config.toml
model = "image inpainting model"
dataset = "rendered made-up planets"
image_size = 48
horizontal_flip = true
hidden_act = "silu"
widths = [64, 128, 192, 256]
block = "basic"
attention = false
init = "torch_default"
learning_rate = 0.013
momentum = 0.9
max_grad_norm = 5.0
lr_schedule = "cosine"
weight_decay = 0.04
Rows from block 7 of a small image inpainting model, named by matrix and row number. Rows with one number belong to one channel. Each number is 500 + 40 x the weight over its row's rms, rounded and kept within 0 to 999. All counts start at 0. Numbers have three digits each. After the name is the row's rms in percent of the matrix's.
After each channel's rows are labels from the 100 images, of 14848, where the channel reaches its highest value: "responds to" is what is common among them. Only what is clearly more common there than usual is listed. The data: rendered made-up planets.
# convs0: first 3x3 conv (model.mid.1.convs.0.weight, 256x256x3x3, each kernel summed), inputs 0-63
# convs1: second 3x3 conv (model.mid.1.convs.1.weight, 256x256x3x3, transposed, each kernel summed), outputs 0-63

convs0.25 100:471462471525493445530497442547491468520521476474530561596474459486520534487479565500503516516488505464510477469484574517474502491447456425486499513463440454462523533464479493541500576539549546
convs1.25 107:546531494423559540444434528507582440519488553452481455455541522513493480493519444450492463476562494422453486467526512515564464487465517527445523560481494531570508580536473513446487554503513453
responds to: crescent

convs0.115 101:471545474480583495504517498504534619488485492553485514515482496494488455527513609481488521565447437456531467552495533581543468518499491480498578514411476483516490511526530496496507495544500497
convs1.115 107:491481462528497516424543502449555459597451492476508447441515456506510483528484419514462457454489464479515497555481446510459451414505452558477513458545499506441527477494465484524529468454536474
responds to: rings; glowing rim

convs0.81 092:539633528514488462482487462415433505489504487378574493475547471514591474540475511462493506507472535501499505502454539440473532579495495461504435558494508510526516516479520500504540490492526486
convs1.81 098:516465501496541461501557506505477521499508540503494471494507501463486480501567526488541490537535396507491489539536462497451422445523522544447575468506528534448530522550532561478484459438536569
responds to: rings; moons: three

convs0.202 098:484517458491520495506548426497547482542460529489524529507512459478534488574474500534569552518485581534538531486475487460457552525540529505493516506508497448520460489484519489474587491502576527
convs1.202 107:520518541514560554496592495478536544541528594567552492484494447539464545555501472531444458491564561466560504540559519502497496518499523504463505513513488454517542529497476602521469463523495500
responds to: rings; cracked ice world

convs0.50 100:514537620498564534539483520540461521535505499460576505417477483436494518473521530473570445460487475509511510475533555482462484510503486549491554513516435486528468482396466505458504524472526479
convs1.50 104:520471463506431454515559518521468534496519456521549557622547508446509525503496488494511545465545513446546505533471487536462517535465458531514482498532519477573556504482472483563417455549468527
responds to: ocean world; rings; crescent

convs0.144 084:473521514491514512563484523471488511430456474480518529504498468531531469485537442469467494475554485509516442513585480470507513494486471478559452489541532523460449453533465531532477486484467487
convs1.144 089:518520509541525582541472535485472532507550521547512472462408543499502558499518455502475514557467463420516534514451528460490502529566535520463441529400486491512507518519569527525481452502477595
responds to: cracked ice world; cloud-covered world

convs0.124 110:533494417560506522510424581459478556554491532443440495457458564516521507530421407484569468500489450491454484529487475501446485515499431516539521533534508504528492544526488426467539420447551496
convs1.124 124:496459467504480485513595466530510552475469481552467502540505539494471480516533520480521515495571499483548490577502541544535483444578553527466527473536536487432487546504439502529557567532508459
responds to: rings

convs0.251 109:466541433505481477481482516463520427593523496476540538542486563473422547464499494511524567541495685488547531513510496529648485509442500522464491508524566481521476500493510514494520512497521528
convs1.251 118:493439475547513483478562442505485583434547586562490507490519429525556482530524525516437472468516491458470501523519472507470526424519480526471498538522563505498468495546543535520473508542508485
responds to: rings

convs0.189 106:469484476512550509533491520466538511500574454522515522469495533479453527473453451523553535531467604456587551480529512553438459524496536490550451534536488527484557445444524494522504534534521576
convs1.189 127:477485514502515442457560423555474468517542510506512485552500487520541524510503527519459462474590388473503476598499512531515495453507390547430542464529535471492470496577525548538537534555521417
responds to: rings; cloud-covered world

convs0.66 102:515553477515540507513452455456472540528504450450550470470467473467458450506496549548499504499506503461506487461543575541447520526447455482475423417527458517549509484461445484468481511476512522
convs1.66 092:518519523510519512506502483512582538509480499500424472539499537571524487472522531464463494525502487553529510473484492484581429501545579506475572477499528516439492597523488504529488449523505463
responds to: polar caps; cracked ice world

convs0.73 108:507488528497520476484478514522571533499471489515558513436508475484504469499473439490509498408563541521480489527553484513527501514521490497513492488542515531521494493573474469453479477500506458
convs1.73 082:497506418593460517528461460424448509485472556508501444491465444482568602521543345507474508531419470494493541481493560487478476492567493509525559508469492493487494480514539515575485494489524420
responds to: cracked ice world

convs0.91 090:521503476475504549530503512480568511513487477564527531570507455495446498461484471428503468553488546437514442473440404468543478565517543501469471488454509455536485503474423454461527402519502474
convs1.91 106:477488597518452490426497497480462556491499500517472480440458510535500479471504466473486461510545473477512477553474510491524499451466494538492585545534520524519479471518622548513471537550536499
responds to: rings

convs0.39 096:412432546462571496483482545555513466469519463513500490459503452461438522467522527505535509518503481484550449460553488534492427510532527541489542531536497559477525491452436520485574475516428457
convs1.39 100:571502532447516433531529553491418441469434428461537547588504525469472513477520506441470522516496549545449435467408494525510499584477545495536442535485485502483498450407497470549465513492549559
responds to: ocean world

convs0.234 101:543501505498537528485521482479452597480481461479503505474503517468523514494532513558530577498534553486483480502521535554507462495501519479554494493489543528529559503491528464493511582538463556
convs1.234 125:485511493506512480495456538510454514483539453556479523540423462530583436481463573493492500492536460494485490561523514498536508464474416521427610454499574517439484501542539578524410441497492480
responds to: rings

convs0.58 128:525517550476461506458479459533504448468503508563543575510484516511529530512476405503453544489545491495498472511516522547482526506494494521520489504567538463509496494483437490511494495515543479
convs1.58 102:489542516498534527446494534453516510448531495510527498510442502507477520457496579445425451511481488505528536431493557479493468495494537441476581500479420522504541547481508503487488476436460510
responds to: crescent; lava world

convs0.195 089:527522574497475492514515469462500466485364502520424570485523480502537469479535516461465506525556586532446520506502476449466457525442485496483381452528491536504508456559540493487492508521535476
convs1.195 097:528542500471502529422487485521566417568539589503472498483469474550542479470533402553472462414485481470492530505535524533544481473436466449504587493505532417593493513565507482470522492552502463
responds to: glowing rim; half lit

convs0.133 101:458548529546489466574512478492506496475506460446571508467398470456575434463514475509542538484476528473495554480506527534476489475499445437446554462513492491466455481438447518506527471464634547
convs1.133 091:474505465485514476457619482440488534523495524507476480491493538468482512451578473529444547507563595531543522515446511460537489523489482456539563479510470484548508542479501577477522510479468478
responds to: lava world

convs0.240 101:445404451476542492457523476560532497418468475563494513512455528523499515491515442537480523523425487502549511461477527477526503453529528485476480482512448502460509498467440560476464533517472495
convs1.240 085:540543588540495576518510484465489441617540577496518442450426545554505499547443520459462471398535534510475563484516523501537447497462533475514473509517489547524515561565500482473521417590466432
responds to: rings

convs0.105 111:527484471489497474525476522534509440513549493517519492450479562471586489442424540512532536528492540474478510528480548471499512516415491473394583469502469527459510522458514487468474476432572507
convs1.105 101:506491441527477514453574477430531476476448509496506509452431474470493540487541509473443486508584543489503540579450540519537490527501524513435446564482473510537442528523470636540542528534531472
responds to: lava world

convs0.159 106:525430558490537545506469555609589488517525526493571531519500508446475527486514483425544481483469496533591481535540539499496492513503487475481538522501513495471500464496489509438517463530443438
convs1.159 091:508528472450461504496460465459499469527520487515447490536452505472504513512519607490534546584566525469455492452432515496532522587524515473512473524428474490506526535460504496530495431494515550
responds to: rings; ocean world

convs0.6 130:492522500498471473458493463489515447463519489576515515499499511526512533495473362506446501451558475495533488554523512532528498485505509531558507493532509485457512525517401473513505510495467503
convs1.6 149:510469531548495509446514493534532484506518467534585488472526495503540476480505613485456436422522501521561438509578501503511482525478495544541566502453499482506475465518508479493455522513477482
responds to: lava world

convs0.136 087:540429537537509472487483473492485480468456495533501585556515529510500473500508507477509518535483505526539518556517534505470542485457480492507522486530492488487506540508463532485439509499466474
convs1.136 089:506509459526502527543501582465445526551509555468468427544520530506518549481526406512465495597507482486480496486505568511486534504522504500519451556465567464522483480492525507544509522506592538
responds to: cracked ice world

convs0.13 085:456479503433499490479588459514566463557581430490506557544498550485539456486476551516516572432509472467443476516470558548528514483512473484476546453472509482492459495485469502477462394480554473
convs1.13 119:469499547480516493491484547500525504543527586518502491422521382514557554526587476538414484456491481500556542541513484535477456444455484547555531481422536467495481406551451503436490569536531487
responds to: rings; cracked ice world

convs0.46 093:487542565480558513462527485520552522534490516494530442449479549499467468498496523450491435512445533436538533488530520481517527462480498483502476506537488518553502455453460511482533502485519473
convs1.46 076:555491522548510497476529434534502420449476463538543538477583481500493469496492528477510581466532484543497546526505492514493520561465476479478548543549462497550557489489488439515484469532459560
responds to: ocean world; moons: three

convs0.87 109:593560499438559542499472454461461496524526492455455500454508482447517499489481488469434490578454522495477529449497547478482481558495455486460526506514510445550508524487503475454487530483472478
convs1.87 124:457464513538512464508501470515488548468502434485507534492494492563478502542518529468515496585499449461458500524448508505455518461550488516465605469540525503465554520489482516539483482424508528
responds to: rings; moons: three; cracked ice world

convs0.245 099:531498500458514530478569491508442505439462573455489428464446545510567496456477513486466500512513456446476517479459517501514451466489497453473488483500442501510489501454477478525584550438532524
convs1.245 087:517512535500481439507577484429477446509515543511503497488483460562421509518474555442459512428464535583529508548477487503495493492516481485502528521491579509497524465536515490485427434462457538
responds to: glowing rim

convs0.196 108:538537483527563568502541477468518567457411443512491528503491454549512513493489475531510493461478562471532524578544493520574533557531498463537544465519447489520554504442542506477460515461442462
convs1.196 101:582520495475503506501531537545540406598469554482568450467518529590478459483465536522499448406496482535534550490491544491460463495486497560455485485502524480533536529476434567513540484493475491
responds to: rings; glowing rim

convs0.121 093:501388517503434510512488490498573449462585476547584471514469445570541462509484527513543565518412490479496514500548560498513512497530473506549427533542476476493495532544479484490523507520571532
convs1.121 090:467474473427546434458526501517477437477551510484465465531450489463483504516500516466456489546584552499515522483399485513520508563489478448518530482464592486508432459533512499537508559466449487
responds to: lava world

convs0.161 114:480507588478607474486489502602535520496448418411563534537511483485476496444551490519553422489492464495547446421502507514519477465510471511461528532526508514449494519460515580516612527534472507
convs1.161 090:525498452462480520447492562429491547524510539452449525529478534522483422465389526475489466493606534473512502496473502530480553586486570493504496502507432534545507540422487485522423523514509494
responds to: ocean world

convs0.135 109:580496478488564507471499488487486518509508483497470491503483425480536410506485580552447495569437548517471490445491505449434525512484490471484505523454527504511475545506529439458474446501586504
convs1.135 125:463490540540589489604505443503510536498489513433528521505537560511504506549498437488511440460503448514441450479505522463547555464415510518482538483564513506489552500490538472523524549501478485
responds to: rings; cracked ice world

convs0.123 106:513563512498537572494489495487431491514509524485504508465490543471464511543516519484498506500471386492527499551514508523528552527527460551439456465466501498564554493480501477447528443473528477
convs1.123 111:509503439499541418545546536508501485455555488538516610586553492512505437535527577450535518500533450482542505506496507535497517501531490471469471511505498540478520525479475488531502490450523503
responds to: rings

convs0.20 108:521487435562459520549411506491464514575499502449416473453440507538571506511508552496494479496489479475468490469487543493503554570512425501542482484489466465488520527460561519505507541527553490
convs1.20 096:543501513487490523495522419471502554488517526543490475533517536443422499518567513522517524549569584545546518559553507514571529528549534476493519517508540547453459536576493547503525439484495490
responds to: cracked ice world

convs0.190 092:549509561499476540492511472522548580520483482462563526525460530461475515499539490505605452518495460502466501498499529481464515459503477518489614467537471500475497489469505471482505452522573460
convs1.190 088:455487489511541471500480468524506450452501482480460465534439508484471507490555579437506498496528481488504498513487424593539474542545542490501499509525464519504459534454483510514442545491568513
responds to: ocean world

convs0.18 088:486458539559524461486487508546547545484491502539475480558458576435483464482499477544488458471487457541498528508510453543556498481473515500510528515481576520459522497545478504509464540454503496
convs1.18 093:539484495535450466502480447471478535525530573465521494538479459478459571590545458543538505556454547489489470447481430486487507545491517524502431543477482513560519481467532444501519501531546501
responds to: crescent; lava world

convs0.185 093:512547455515579519510448549600554386456474529512583522502470542545483514498515521512484463524474534536430451445513512515532506448495482509486443473507544494461471523483491499477462488552467466
convs1.185 091:550509535498523600567496539477476613498496479503455582544540463472473549557455551543514476476523517501545531423609473490550530525505503474530546561522471510457511520413479444453424456465530550
responds to: rings; moons: three

convs0.201 091:470491552484516505539500530495534507511513478506542480496491484507533529475504451535575494476547412478578478499514525436456522465515432517458493491493446501567421388560477483482532489425531436
convs1.201 092:530533506557521525462517506509499536467580521480496535511524462524496472565479582464492516485588602544600474542508535503582519603485552496521546522521577514501473541527472553574480523575517485
responds to: rings

convs0.160 090:528534499502539499497505531535501498470565493485520511513512494478459507491485585518479482463549514522527465487504513494492484496507505512515493545493515502443573549498498530497550525508459512
convs1.160 145:490508471498477534541508512496412530500491547419489485497496480496517548517506402571499579565491580515481511488431495502494549484492507463518445505485510503519490519499514487523504515540595529
responds to: cracked ice world; cloud-covered world

convs0.182 111:544570494494523516552505548538534535522501497453520507500524576514490497499553553520482520483500586498475574489484484467476505526487503457522548527542511523510476561389473479574531486547471487
convs1.182 126:493468488543489430524449443542432487485539488543472500514409489503534557505445541507511508435484412465456470481511512457492503483508476501476562484539464500457546471476522520427516465459501479
responds to: rings; cloud-covered world

convs0.30 085:488531492547518491488511475484456548499467494447475612518520460452527478507484539507503564457507552524490454497463479561491454519532481477477496490551513480535498503470525474485509462515479528
convs1.30 103:509523519579539504560492550470519480496582559536543495445467425533470558482528496571509524430506525526564469527534493523477511454443511541554531503490535433436491460545555521478404541528509451
responds to: rings; glowing rim; cracked ice world

convs0.34 086:527513506471518488522493539523502520477507510525452543514489475468476517490476494516509531507476506522503513537494523527516548511474514454517506540542479519528498511552498512482492496446555489
convs1.34 122:497502464486500543541480512441411522503460528462469489507509521460524505525514400572531545558445521510447505459440527489461545546486489481479450521492509511518467504478505497537499517578563489
responds to: cracked ice world; cloud-covered world

convs0.192 102:551442451530554514480491467483495451499476512529512534487533529461448438543504522510522449542501508507514466550496583501488514507391572500533551481496501499487528570534457521462534475531585470
convs1.192 104:487504492480488487531475515493523491503502515508550521538471555501494503501390449507531429442508529493426523523551495487503494500455513530540447583514433499528502510576570546489497487462502456
responds to: rings

convs0.184 096:466483540488493466544555472566506552524519494464527422499475559398477445500561567486487511484460584450523504514392561577467462478491503442471504461545546517476488442440491501580454505506485481
convs1.184 089:442556556492560519504437475498473441509509519472473510462528491527557483572468431516467514469458509543491493500485498462603519495436493514509523531551460489476568466494518427515539494475456533
responds to: glowing rim

convs0.169 094:394426481493505472522450415438486552447524489552454451474464461535523514491519553525499516506497636456485494459570506517457488451508482516468554499466504458494525430504483527514535484474552483
convs1.169 098:450592567477503518464500536517498471504583554494469450557522488534521519517497479482549521421529525572522502535523515517573512486451535510554529472536557432493490495552471507485509494491457454
responds to: glowing rim

convs0.64 101:536525532419518517549441533486421537514454505484485533509450490470470501478502213498481437500461537493528540473533502487531482462513442499430501438476487511528489451480444499498467473457371457
convs1.64 088:471493552525475424473508500516603482481476418568594554451499532515551466510483581502498432514520419503496445545543469561432464454472539477484563523497497460526554543482503463449491489447504469
responds to: crescent; cracked ice world

convs0.19 103:488543584445484536458503503483543438462505493533575531512534516489501525525480606442563521492593457475531496500510597488536504479556494513486487478511486542438434532449449500495517491534502428
convs1.19 103:529516443528531520514534571451524501520465491528528453488494493452463551508514536567491542474486518508492493498469445532468531514498598426515443466505401542554397502449540553498472512556491518
responds to: ocean world; crescent

convs0.94 094:547521508472521553487525509486532573517493461514545464532509552496515485452491506555500516515538508456540567491508475510508513499501495497587508570493456543453569519454517516536540537482512565
convs1.94 099:454526554513547465512472502527512431527508504505552528422490454502525534481494505517527457441463470517525528501470486438565507416481420480495522443481489432508445504537526492514458470521545495
responds to: glowing rim

convs0.55 099:519543476466575495516475476486485469510494478573497508464516515471505536487528567511455599563407504474546497529463546548478479543499504486541519453443465465487490502469482503528498547549463477
convs1.55 095:472496493508498421412504528515550432552457539516521475403545522585498462491443458506503444494574441495459487506469473470601490465435481521444529470469484471553478483567469502480517475508474431
responds to: glowing rim; cracked ice world

convs0.65 088:494510493513481464523478439496484440474487530512516532481500499483544497506456471475498456524507508503505463520467481456468509461518507502501568461449508468484468477505488522515501516483506460
convs1.65 112:500531480477476517513548546473422516528500530497472466510526469522493510522528446531483525595458556454514508494433547487463537517502520510474469463455499510503514587504509493502511519528573565
responds to: cracked ice world

convs0.154 117:492482499547498484499540470487504469503499494485507478513458479466590482508507460529545564502437561470488514531467551533541538468412440485500538558476530418525458473468481496484564475511558535
convs1.154 100:474498505455507544444531541509505522505537545457445456460490463552499528527538540513413496572532590531562509496479508535547442502552518516490530471490506585527535485525504631503435557499541425
responds to: lava world

convs0.205 095:510594596458538523454613454568513438449558518523506517521532494520563523512544459567524491555496530467570485470562594483575556520494485528531467521533489459483505536514464487490605478480475506
convs1.205 082:485459487476559584469499562456540522497460541418402526501493561509404517460465489513477530566483476491514524437516552502457509522535505381536559509505449515560416533500514521519474472520490464
responds to: crescent; ocean world; lava world

convs0.4 090:539544475495501503555434512463548474556496444488475498559519582528473433472531463452528553584499552498526558479486453548513430548454525481490484498489512479488511500496419517505511487560502462
convs1.4 086:471510478468537517521521475557449486472480588556496493523507449485538606499494444494473490507529473444490491492530512471513487406497430491468533519471495494495514504567521536500538504474528495
responds to: glowing rim

convs0.48 097:473458494564472501473462569568460510567469540421531479500476466447502512465459503438550447474439489452506530571470480485506559449462484488452519533487370524527491497502494516457548495462550451
convs1.48 086:490500526434501475518540517480515446469541513499481528573524454456562482474534571476488503513493508501521505507447472537561506554598528528507438491443502486543520513513467590507406540627517505
responds to: lava world

convs0.17 106:478441525494547452492569531483485497511505522516441496578499535490611539459483339478515453544516486500541472484530479545601517471513495548455588516520530466468465451489406490516542472460580488
convs1.17 087:466542533505490577509472487505493459509511474567522525562482477506463459509538528477477516451480416469566538495536527524457497496487527439476464533428468514567535527467538536513425439500488522
responds to: lava world; crescent

convs0.9 092:503501462441545458458562550497453495552506500532440429457530490413455496480443491511522539478535523530452466532410550523481489439472508522435506560457495495483509506486519539552526569481449537
convs1.9 094:538499446552469494438485543500433428465468475536582539568531488499451502486423477488502467464491511424464490471505478472424516472518379471526461516563508526480482470563519473424468448542485501
responds to: glowing rim

convs0.16 104:422548515478567513470491453568500488487491519544500492521461505452503507475470513500513552443523480547527506521472494516578532483552477504389575505518526547538460456497488486481604495519469538
convs1.16 102:532507503457497441504523485465486454510552522475436530467496484536480457519519481502486556562558525523435551521450475545478518514521504467520430525486487533460607529431515550478492508473459495
responds to: crescent; ocean world